Weights of a small model that predicts nearness at each pixel: 48-pixel images, encoder depths [3, 3, 3, 3].
Rows from block 10 of the encoder, named by matrix and row number. Rows with one number belong to one channel. Each number is 500 + 40 x the weight over the matrix's rms, rounded and kept within 0 to 999. All counts start at 0. Numbers have three digits each.
# p10: first pointwise conv (encoder.blocks.10.p1.0.weight, 640x640x1x1), inputs 0-106
# p20: second pointwise conv (encoder.blocks.10.p2.0.weight, 640x640x1x1, transposed), outputs 0-106
p10.523:456455561574568430534485533544449477532521489488506497477601511458511515517445463484461479481487465487515557491448474489554564429494488467560585521475512446505528379440503457490468452528581502570495520549522516496473480444568528469523495471493482559528436462455578472555508516497516510521472548473482542464497516482542465
p20.523:465490483476509455450517442534455495531549560430553481535510462476468481558492480445554552474544492470517490495512483506453565477492470517527577463489512455446511497589507354447509480591537484513443518494434547500508513529526521444466452499451445555480533476481533502524489490501398524543535530491499553522441430566525510
p10.524:427522498542478431536505526465480551569538453467518441520468536466483473470510517503483491553475500478487439430472482489469477534430470526469513510548592502440473494429407509564481483584494451433532560614516500480413491555524545506564511480479516493496485471517540419486505506534553473461517508491536485502461512586490487
p20.524:514403553523399515493530495542565533524495507483533619492478541483489518516468523533483533507537479471558479488485545540500523563482573516522442508458474494456493484516562434425472515464486496466487519519422514552551493497506519468530516497514515505463507435470513516519470456471434457481556486532439492496511448559498461
p10.525:494459492478469551468475492502534474497500447478475522520595507479429584501533510486504453542521483486526487538529545507498472484463469504526551533474511499474504501501470526497494459494458464468494434519513469483488555439476558522470426547457498587480522467518485490510495470464365479521503440480553463525480523466485450
p20.525:523541465447532516647597535437505417462463532554513434484512575464520548470522462409593497526513552547418587478486477565512426464478538509455465534532523447512486527521479538460495557397547565489483579517519513470468440544466481542521478585529451443469421531520502524484531523449550453495516522482505520562467510481540489
p10.526:497500470532552555549465443567460534453550530513457479557518473518475509543453501478524648512469459465484534504465583477600455565493511574516465535460527609517451517559592457545434486484519457496448519468476516480505500476485490537531520467567525492548504480512478546476509479517476512448519505497439462466485482458531529
p20.526:510473563468489507510500523488498491536556551532553522510529495489552547569483449505513509533509478498518526495509567487528527515525587507513551555532495541519513482497540531511452466517536524522580569456547487486469513535553528466529479482525532509513497546492556529434477521436485451498483569526521605535551490479538480
p10.527:453507445503535490485525495464495487542494514513568506514475493445579457423546472481520456535433521503586465488513442459472529537503474502541424463436454496474451550587478528529494527527530466539552525436501516537477412454450500433458629446545502499457536487582470491490498434517464566430521511553537476550554448463549508
p20.527:549506490488542591550503489537537479515577459495479479451498595435509460431474481415491585516444462508497525495456457504511471545439504465531498489450461521462497482450581530560434577587510496505475481462468585546486443518435530524447494550497496487561513502522528549505502510426483537538489510522485476526603473505516522
p10.528:478506499470467524499490465454478510570517497439590526498555509503521459468470457496499460480507351468463403615523499467517571562538515523497536461539556586492524358579548501525539489481574528496453472566486470517438495492569483542547446463550452546514475481480519505492409540533461509455500446521530513532502434497478500
p20.528:486491461502534512506509585475497532458532574499533512517438482511484571433497572518503506548482539504503479542549454539488512500532449474578536485507492490467453482531452501509516464485498529465562537516573524476522486467538486469496526526465504481590450470515507585488578516452480572439507476449610536508554438497503530
p10.529:577486460543525443508453525452491451461551551492494539460490541522493493499453462509460475462550524473495498458584476514470461531462412502529403462556456473481456518436553522520488526462473488555464462544506498527463510541495449525434530501483441436487496527513486497430499492447472517460464459567502486547560493476550498
p20.529:497494554478528512532533528496487510474503553442581571515523547514521533463516479525575490522546437586490517504451461483445475495503519492547502492552504487451498520557518552469435451570541437488494502501550470463544522440496516515472443471544449585464476513471492560437527519481471519480509504538502481502523491478514480
p10.530:440503443417513578535440493529450479506552552507531450536479435499436548534486454580474448512563531495565466514493423493485531427479552461480474500489496569503534531477504481470521522511414509573498479517518445511566549538483474463412487553501477495443527496573526508557453458534549486501481516540516421502554427470488526
p20.530:464529489494475479562511495517451476523524458440583506499513467467536505442524505611534447512492525466544462490499478546472532509489536505550458467513494511458510489464512453454522456494458484454511561536457524533516532453443500506504495513483530592480569527577489450496494485487493489486516451481462497515529498457522448
p10.531:488462551463525475525520458521561453508496557443501577503459490543494519482514454456508517508502494548513485481534499496564467437479577491476470500471489511499496474422493486533458485469474517485545492483547463472480508478555540479474486529467524513438452439503503540448496523497558475437483493497420553444502496491493472
p20.531:488460506504535512592467464482481494425533530532561484510515551481456493548392535566476508490476585462538455501546525592495485487475486544546540436571439466497512553507447454511558431593498457523523518478562473535507482476506497493518453497467485508510482501501560514517484431543501515484529476524476491532418472615484488
p10.532:530554408526428492444485451499423492467511445510529464488464504441468523470527550533556463449539413489453527490616451518535531491477432554483450494574462424534504519565469468515512430514513495478530508609507520454560563511423477470499508515514493505519510437452514533555492512452523490515506444503465453478528491447504488
p20.532:529521528567508496443461500531533487521553508516497540548589551467531510493556558514479433481531455435480461490458561488470548525476533465530494492557510494520495503468445509491464509510533540527543491486490545553542494508492532448491494457536483492518431495500486456521539529522488504477487395441508525512470462508413467
p10.533:521420491469445546514502435569421484481501482411520494521466495479478464464479522500518482529492521535550538495491508537532538560437507528478569438583381407471499426581454462517486484509411462465507514555468509505456483480540491508536495456508522419534455527522492502521507501566496508487478485596519512485471508470536451
p20.533:564477484549477497452497492511525494526445478474532485545534543533465498441473506503476459446486472436496477483569444475491508552545496474490519476437514597521499553489433485501561492467510514512479514529443511538427519537494539445483572505409441450538515455603501528537511504565476478545450436495520507549471453441489530
p10.534:533503455487493532520530556544497450553477488464467451523458506459567458502495572470535543501482433430528499565406504455503407486550499584492520450524499507520514495449550531442534577482431480560598510584464541569500486515539509484395452476511551484499457512446428415525449533469522552492455541548504540493472431466521534
p20.534:559451516477490510502534465487531534476498478560422441477516531460504519485467548543469538473530543576539449446583515561512457513511557547447481528493527437501482451548497499456532458556500523520474510508513506533473458525533474460549511486534460537553467476493500516494522516422524579497532566522538447498420504536467560
p10.535:514483458466536490472428522541536555565520455458602486524528472547516497519531518517496439504480462507565513431462519455540482506399479530472544500461477573446474495514448541443509512439529486461559467457544451500433543507479515486535485502526473456516589552439520578519531497470481522487557511511501511550555552526549550
p20.535:556474493532485493483474531455594508521495550479494492547497524458420523498559555438512462478536500509518467462489484533459458480474531514517479473486452491544500445431451471508496547476438522536524514553439476504425514451488539429520551545569547539540483512426521537507541448495550464517511542414556539554550474479458497
p10.536:486455557485480498481524505503511509405473465513520448487490487411507466541535474461511466485474513470520480496500503430517541544458470525473509529505466419560523530402476429528515537472493527540465504520454526499486486455470457472542521477577504498550492607488532516480493526557482542434488461494551476470452493455419555
p20.536:501548485517474470495511537374491537474515491496442472562517477466494527503581521518511531536468490530501509433527561515478503460470419478540469509459518431557455489505549562521472486510508444502462434602537605578558566437491492471433516542488439553487529526556529524478440490550506481518514434502489505529420467435496464
p10.537:453488460519496488568534565468513462483527449532491545484504520524482506492542501456519507551427455563551462489582528603486513519550497551466485457469529470471512505466477561485471473613502523467513516466488490423540513467465506480501532401429431497469442480485472459503439505477480488494490526479439553486483499532541535
p20.537:555490496395603581522474521463453478433517455617522523487486406453496484504528495498464486446551531490545473492536484479543531540442448576522577465531521441492495463507483504476504468422502488513408472445521479525466513495528499482504615450466447500483488475542467483473507526505406484493574453544540465595507516520479514
p10.538:475511470542551487485502491511469528362501484498551526535525471556485489531479519558464528486521501497544440480477503452470481540469583566500474496538509468488509541589505530560520505507477488546496501416551550491557526468485474508504481515516493534419537522418483527517447546527432522479522504436534612453515551583476479
p20.538:493426520530463512457446497508518577550474563526523503478481436571473445581478467504462512502482507457501414536483485443516502481400461481519414553469490489418555465513557470521415453608560534510489477541492471479546509465453470502499411463527483566494450506498495531399535483460506561420466508547521496492457504513461467
p10.539:494510385501514495442473507508502456438472473526518503439488550510470464574489449484514561492541491476460484498529583557532473491499511529565495515566550451497586518497483472495531486441519499544533488520474507519477457464532603458446437546551488498465566556495542563526534493452482567579602472500452525515535465472565489
p20.539:438539510530531514547552536555495516508470567482514555466515527565482529539490453544486540502521488481531522485490545545572513560528474532498414428549502462478428468584494484462545464500480498472492529530483491506442474505518463537516495504497561500526508438507442569453581557467486511512420513512512496506488449534441450
p10.540:445461383496491514512551522439466447529525526486479478543520555534535496495486472509468489546467461505506509482558509538468468485488513497519499472544495498513490558444493532421537527486583452512617540570546534505560503496482487472506540537486506528539593531558520528552512475467418606497526507535498384480557490495539588
p20.540:497509424451488497489430491533480489475494462464513561554520491525534508467550489477515497498458496479479531444543400519521503501508483524529527521516442493448502513530482513466467502461446474540460498483502461492525579442506478424533564446499514501556490491461531521438616494508523441516513458493550497510499507488504473
p10.541:515460449615448528528502444521496517559505517488483437470553494556484496494490470470506557522594500479501547569520543448490514514518515542531537476483497486526558542451560539532479469449497556526543428475534478471555488470518482506537462472514507559445481493491502459532606550449509516511465446524485526511518525479549515
p20.541:461517556480509510548504485548460512527516448467527521445505524509456458447527533451548523430520548533546448564524441534492498509440408533556530486528603464568517516546439542497531460446594500518496459448483518459515526441445505445485492542499484457483522485473496486465459539476498523501493448484475447482514549538491470
p10.542:448478478431540518493483459429515573502501455500547498482510504502572456540455505451461534514503479489550513555436551434496499523461473496482480508561496549447436515524497468478403501562495470497486530466438472453485502458526519525514505494493451529553470533546463520535570517603538465485466507524518484512374438508500530
p20.542:475488467501510404546517531523493501499506406510496414488491472518502509519540538544377450396463474501528481570508507465518509418490532490464494468510467460448473508503510459547505562438544519459440482421534482536505480519491552526571533467454500487464487434524553525507534470503437551551551540503434521461536501538456453
p10.543:500515564546471589483641533473435535537518493481492481445474552494442470480505562536474518515491513467526533406499427537517527528501518550451421436472493473509472479514481491471435506526533515551498570440467516478449488506542509463512509501496450512512448477470466460533452514478511515489509474513489492490590505562496467
p20.543:487536518494515520478524592412501514520437504498479439477527523447483511484567474514481467520445510519469499528444564508484459479451508447448479475522543409453527535537509471466472544476399496494496531538523467500512462466458538516492471499529503467448499478496467529444517539533497446437491410546460433521449474475562432
p10.544:531528587448497461600444493475490489569516578434482487500505490561469483473447527499496508533457482513498500463563526469508553582477479485514451526601543491430499474529466454468510528503509512430595498456500525493565480519457428493590503491586562537473482536468533515520423504496521447577482542500456513540490499499518513
p20.544:467539554437406568486476521449433446441466520509510465438468518536480439474472503441547455470545461472461511450495510509473421495492496524537455566400522488528481493548466508468460486515538465451522526475493475485523464482433507438494560457537491488439438467490548483505507459459575440465519516507505594536475458519506455
p10.545:449496472569530534465521422539453576553588469535573499482525479459513499486574451522493559484519468522492456431504483513529470453512563496536456530447455529552501450498381440598447445525509527497467492485582524517549478448500540476550512501531540477477508498456485520529452523482553397557548502453482480503537489474539490
p20.545:459466494493428559524538519508525496504492502518523534500516493504569516459564428518452459460525474544577480534464537500479465455561492511504544493488539488440508554555428530489511510495504497482537463510521554449523545491506527451494471453462470463491589544476461480526516512494484513513483468398525475464472494493456608
p10.546:455469521499520541414519514467543484522472551574486471477518499447528484477557522512546533512511446459539463468565472509523470490550482429461442502469519519460517502486485466521519516513447425543454466504487529449505433454500446477494473508492496498447554402492497477489483514559477527539496466459491487437506595551555537
p20.546:473506524535572568490522463529496461466543467475496546476504470502516498565540563519508486452483515521487546578433540448411448498501458487550559482555481535429498562555540497458493483492462513461470486470484486566488457466511473530506517508516505582482511489504493553493419482541566558487528536554551587423455570508516473
p10.547:490480480505512400500477491497538553498571539519432504513593472485512476524492524479461444500468459518449514502486505423546414495478498439550521542576513531476539535517475474468532585473498559493537505591524493400540499516500549484458477499495441512526497407489483516540480478534541503542489463511493527551519493481494490
p20.547:520465532504539449441478436512516528504508441513441497556515388525539511450527529482475493478481497482497555417548541515488569511495454590511496466560512464432492483534472503556467497455533518512492507454523521461560558480439560498511508489443482545474484513530543491502475500474483479509484466480518508432483526565518516
p10.548:464499443475448510479511504491472518531519515494535584514529461485463515458489570514512525494488528443488483504436498525509493534551509455434489449550588507431514549571520486441508590552455477508571491571517625432564516384523524624428518464497450557524502514455530486494496487527539550526545517509531560540503586558530458
p20.548:464416472468523528486417455518472493516478504510552486530517481482545491509560495513534559519472509526497495502509459533560493502440444509488423419455479502563494531500554438583490532559422544561554633591481463527510492513478530530514503509523472533476513562517426512531499539556536530444482477463530528559480491579480537
p10.549:485468568495549487537446453517479527499452506582572533448548501434487515547457545497511569507506457544557456472493468483540544518526546454534443476513471515525445453581514495478435474530413396490551490499508459533542476500590462411460431553490539473632530560508455572538544549494519474484499544494449478481455423426464576
p20.549:465550496595548515524521484523424511480503528533511517525551492417585519532492497564536500579482548470496548499514477448513489440527520390474454451540601497516506478404510427485440503499478474455520537483506505452461480460483436537538496482497523563481489475498461537502450551531525461485489517573487454579606469509501447
p10.550:459506543482408493513507507494481573500534524559478536515445484541533546531461553466539418458505505496527508558445476484471478479528525513498496468451424460474456522496485546441458476497473483414582459538504505482594493453496516558443443536563508579463449484466498506494496464527588493442437476546489504539402505461435539
p20.550:534505483472501582533475504457435476509529514524472517446526464491452482450470463497465479531512445560586512452452476401507443526441507538514501549506436508559461493497581494438521515501497507493469500530494549438504499477550419438461513458440481505462512468488436467490433499490543427535520518525507472540478514494507472
p10.551:566485567412532516469516517477460522481539501517467483526504489481512550486537596470530511504485547507577552529465466505427513439501476467513490486471495564474510488477523481466453480569519476497475509477520503465528470535513439519488444469434576551484489488556547506465445481503509492429511568547477607511497438513494515
p20.551:539479511484502547497527533505531499514488387500542474555486504442475497538471464510431517505516486557539476527510507443513454494481541513486495500552545561457559511512446518515467534518514547496520547530607514506494495482508518432500551488461457429498478426529413510409477424478487541483527507578499545505552523532518452